config.toml
arch = "perceiver"
norm_position = "pre"
activation = "star_relu"
mlp_ratio = 2
head_dim = 16
bias = "all"
positions = "learned"
lr = 0.0021
batch_size = 128
lr_schedule = "cosine"
final_lr_fraction = 0.05
Rows from block 13 of a small rotation predictor, named by matrix and row number. Rows with one number belong to one neuron. Each number is 128 + 24 x the weight over its row's rms, rounded and kept within 0 to 255. All counts start at 0. Numbers have three digits each.
Before each neuron's rows are labels from the 100 images, of 14976, where the neuron reaches its highest value: "strongest on" is what is common among them. Only what is clearly more common there than usual is listed. The data: single printed letters, digits and signs in grey, bent and noisy. In brackets: how many of the 100.
# fc1: MLP up (model.blocks.13.mlp.fc1.weight, 384x192), inputs 78-116
# fc2: MLP down (model.blocks.13.mlp.fc2.weight, 192x384, transposed), outputs 78-116

strongest on: the character - (58)
fc1.158:135119105154108149097093149121126151080110125112152110154132163102080117153152167117156144134160122146149135122144118
fc2.158:135101159135128104130152142175101110133124146110127147109110156104133109130110165115075141124138097115118148146156215

strongest on: small letter (98)
fc1.129:087126116107109143125064120103171132046144162135142086131132164170160143146124128098147148130132125105117117140153115
fc2.129:144113150113139150151120140134108113106088097134097113157105132075127119135134193050118106135125138123157108136115160

strongest on: the character - (35)
fc1.4:094072141153121120141137137120154136128112115157138112102113132131098139111146123036085150147116088077140122122108136
fc2.4:165149134133143149127118138087098135139107106127140102172125130116134100148142092136146138146142152143152127121112076

strongest on: small letter (63)
fc1.40:123148139104126111185135126145164130134172134128148127179118097123140150095083158115119141103131145113083128131141148
fc2.40:104096151141145112115148142154135128149111138107131148113091153109110157084131163045099154115134094108110126131134157

strongest on: capital (65)
fc1.48:142116149088097113132151148202136118081173121110114099122102114087113155154154128090143107120146153149159164117150140
fc2.48:160137099157124127164124111107117143161149136129190145120136105128133132128076144022145144127124118125066128120122124

strongest on: the character * (26)
fc1.165:115147117162085157157101100123138148115119133130116137130139146119139113095109062107125136130181102137134097152111142
fc2.165:106171125153137150170091118112124128145122142136158174109127103100131140112114115160145104138148145127095112121130110

strongest on: small letter (93)
fc1.35:101100142121125133113110129136110155108149150115167149169127123154171128129135115068133112148142140134096137149154114
fc2.35:164128117114083125131124159152109111116156103114113078148118104089139105165150182108133107114108105115123135123130143

strongest on: small letter (100)
fc1.327:126134144110114148100124127097164121086147129094169095155122100154115143116115101087180164152154131132095166138138106
fc2.327:173088122112089135117150157128099110107153111114122120120111124107129119167134159050126111132113118120131136142156104

strongest on: the character - (33)
fc1.99:084094134136144112106122137140165136110119127164132107091101122148118135121124143027115142149103106096144154151101137
fc2.99:174134118149145161140121102104113137124131103147157099176138114085169087132115141082175121164121131130149126108106111

strongest on: the character = (29)
fc1.11:148115122151152146104137100096128142119131110107094146110153143134097135105132143097143164108109115131132126120092122
fc2.11:139105178135112119122136139143101132137093138144109167082092168066145127113127157134086167114149090110108120138132158

strongest on: the character - (32)
fc1.299:091118147131132151158117155133143124090132130155108105081146149104105127116119117017085122140113100100135122159103156
fc2.299:163170140126154123129102141083106128137103109125167117153160134094176109156116132084152131144135147141132113095105082

strongest on: dark on light (97); the character - (48)
fc1.330:122125124126142103089154153156162116108158119123096105133110105195131140115164139087130132159121118126193186120135162
fc2.330:145163146147122104127115119076147090107123121136169137144167130115136098139127138091158133155101195083094122132108099

strongest on: small letter (79); the character m (26)
fc1.14:111110128116107134161047124164166170119147133111160140154135109117181152127139146081153120141146150131122133157156103
fc2.14:118113140126065133156103099121126091144143075142088153126130114095148116125127151029136124169107133150119134148133118

strongest on: digit (37)
fc1.124:149091156109118113119159125182122124136131118085099154115103117099136167134149121094133124113134092166117144119149168
fc2.124:173124105137175156126142139109095122134158125114145107158118107111093141140114162104162100104139150136103141103136091

strongest on: the character - (49)
fc1.216:087112124140098127119102130109149129106124117184079105070140154137103126123161078067120136158156114086175118127089139
fc2.216:151172131148132127109104123088102143105123125125137127172137133099170116114145127119111123164138149132138126105120090

strongest on: small letter (75)
fc1.239:082132158107151120140108128124155151111142139145161119153110129157075157103108105079121088156140126146100134170139124
fc2.239:154114123112116130083131110117109107134118103141134108108118117114122109181158150125155125142093158130168155107125101

strongest on: the character * (25)
fc1.46:151132133120127145149104139124135147083108127149119131133156154111159146135104127056153172140138154169123132152155131
fc2.46:122141157118115117141159143120132098135123138128127157113101122094185140095119119042098130119155143092087128125150173

strongest on: the character - (36)
fc1.234:102085156127113162123129158163140140095129130157124123115094134128126136115133125101120137166144095099149104152119127
fc2.234:194121161132096118094093122111100138120086124148115128123156150085151116141129164063152118163125089126166130135123105

strongest on: dark on light (73); the character - (58)
fc1.69:136138096116118147104115118111117159097115131147117139115114144176138114141157074111164117125124143171126130131122103
fc2.69:105118164115126097129154147159128109151136155101137171118103131117121145112110143084076140115143117088101144102168192

strongest on: the character = (31); the character - (28)
fc1.282:138076133103090127127110103170136156124144127120118128196098120140137159093157123121142148112133096130108164162124175
fc2.282:157107115119130159148115144111064114102122113141105116139122117101155097161129156103150127165150154140153121157111128

strongest on: the character * (32)
fc1.235:094087137176127112153128129149122119140096125115120129083142145091131130115113151117089168132113083101105112135130156
fc2.235:097112168142119108114122145134131108136094138118147170104114179110137132097136114049106178122142115109122124129124146

strongest on: the character = (33)
fc1.102:106144107132128134118110127109119128113098115138155118125139152160129094113157088118153157164101152135128132120087105
fc2.102:140136132105058113140154136147130136169168159107137127158109078112134161121110134111101104095137138115076146107162157

strongest on: the character - (63)
fc1.232:096119141100151110109088151180128115071137144117138086178135103142155133120095111110162140163123139135131158162146161
fc2.232:149103159097091122097143106122100104114130083152102092134115121109129114124184178069139124141117126114177138120113116

strongest on: italic (72)
fc1.316:148101154104104116162135130159127128099166126130145154135147111082090162129081142086125151124121165123090156131131166
fc2.316:157122105146174152117113130141106121129147115133095095122131095120111133152156201018145123132099134116153137105119127

strongest on: small letter (96); serif (53)
fc1.251:108107148101130161102081130115169152089112140134157123150114156145111156113118098102177132145134153099130133172142091
fc2.251:131086150127097134123126151148080102096147099146098135136138118092118072150155190067122118118088103119169114153123123

strongest on: the character = (26)
fc1.259:154108128133127145103144098121149154117137123120110153141130142131122144113148152105150152112098116155150125162131148
fc2.259:159094169119090113111148118157096131132127113118085159093089150079118139122144156128092153117146099112116121158138174

strongest on: small letter (78)
fc1.71:075130158090097140112099113149178137105119123123160110139155156153139154107131126104112144162125118118123142166152111
fc2.71:164115141147134155149152137114086125086123109158112093152174121082181105118166159056147137137101114124168143134115105

strongest on: the character - (27); the character * (25)
fc1.144:164130131119123146083124111132157154117096119096138151101143173141146156087161142068153146127125107141131138164120155
fc2.144:140109145122087120107131132130095110173115140132106138121132123087142131103131173136092156114116100092119113146119134

strongest on: the character - (27)
fc1.30:094084147161121119130135140149147124137146098128142144091145131131119132112092114042096142141118127098120123105102104
fc2.30:150130114143110145129118149122096140131146141152136124154137104132127105132126127118138141149119098107131137120129080

strongest on: dark on light (77); the character - (27)
fc1.356:104107151131113138155113134131137134135120092172173120095103098135114125143134073088105127183124125093140146133120142
fc2.356:151131120169127137115113133131113114120118093155130083171146141096121124140114156116136162146103142104165139131129129

strongest on: small letter (100); serif (57)
fc1.112:146162119104123116138136167096137097117157153101171116144121121175149148124141069115149103125145165117101152099116097
fc2.112:153159100130145140121125134104103134123133135117157110121137126139152121156126095050172121128121146159110137118128081

strongest on: the character - (36)
fc1.95:124119134151115143099142117127109156109126141123116154116128181149131141080167121061133139136133116136149143154106153
fc2.95:160129152122119103109151134141105114159118141091122125125121110076153139153104162115126118108154111100113118103126158

strongest on: dark on light (81); the character w (30)
fc1.340:120099102139080133163141130161154118147156130119120086165109096088067155150100161119129121119119108076117129121151141
fc2.340:154145128110110112158152141136137126143160150110141138151124097149163159113121128043136093107149169132106151099150143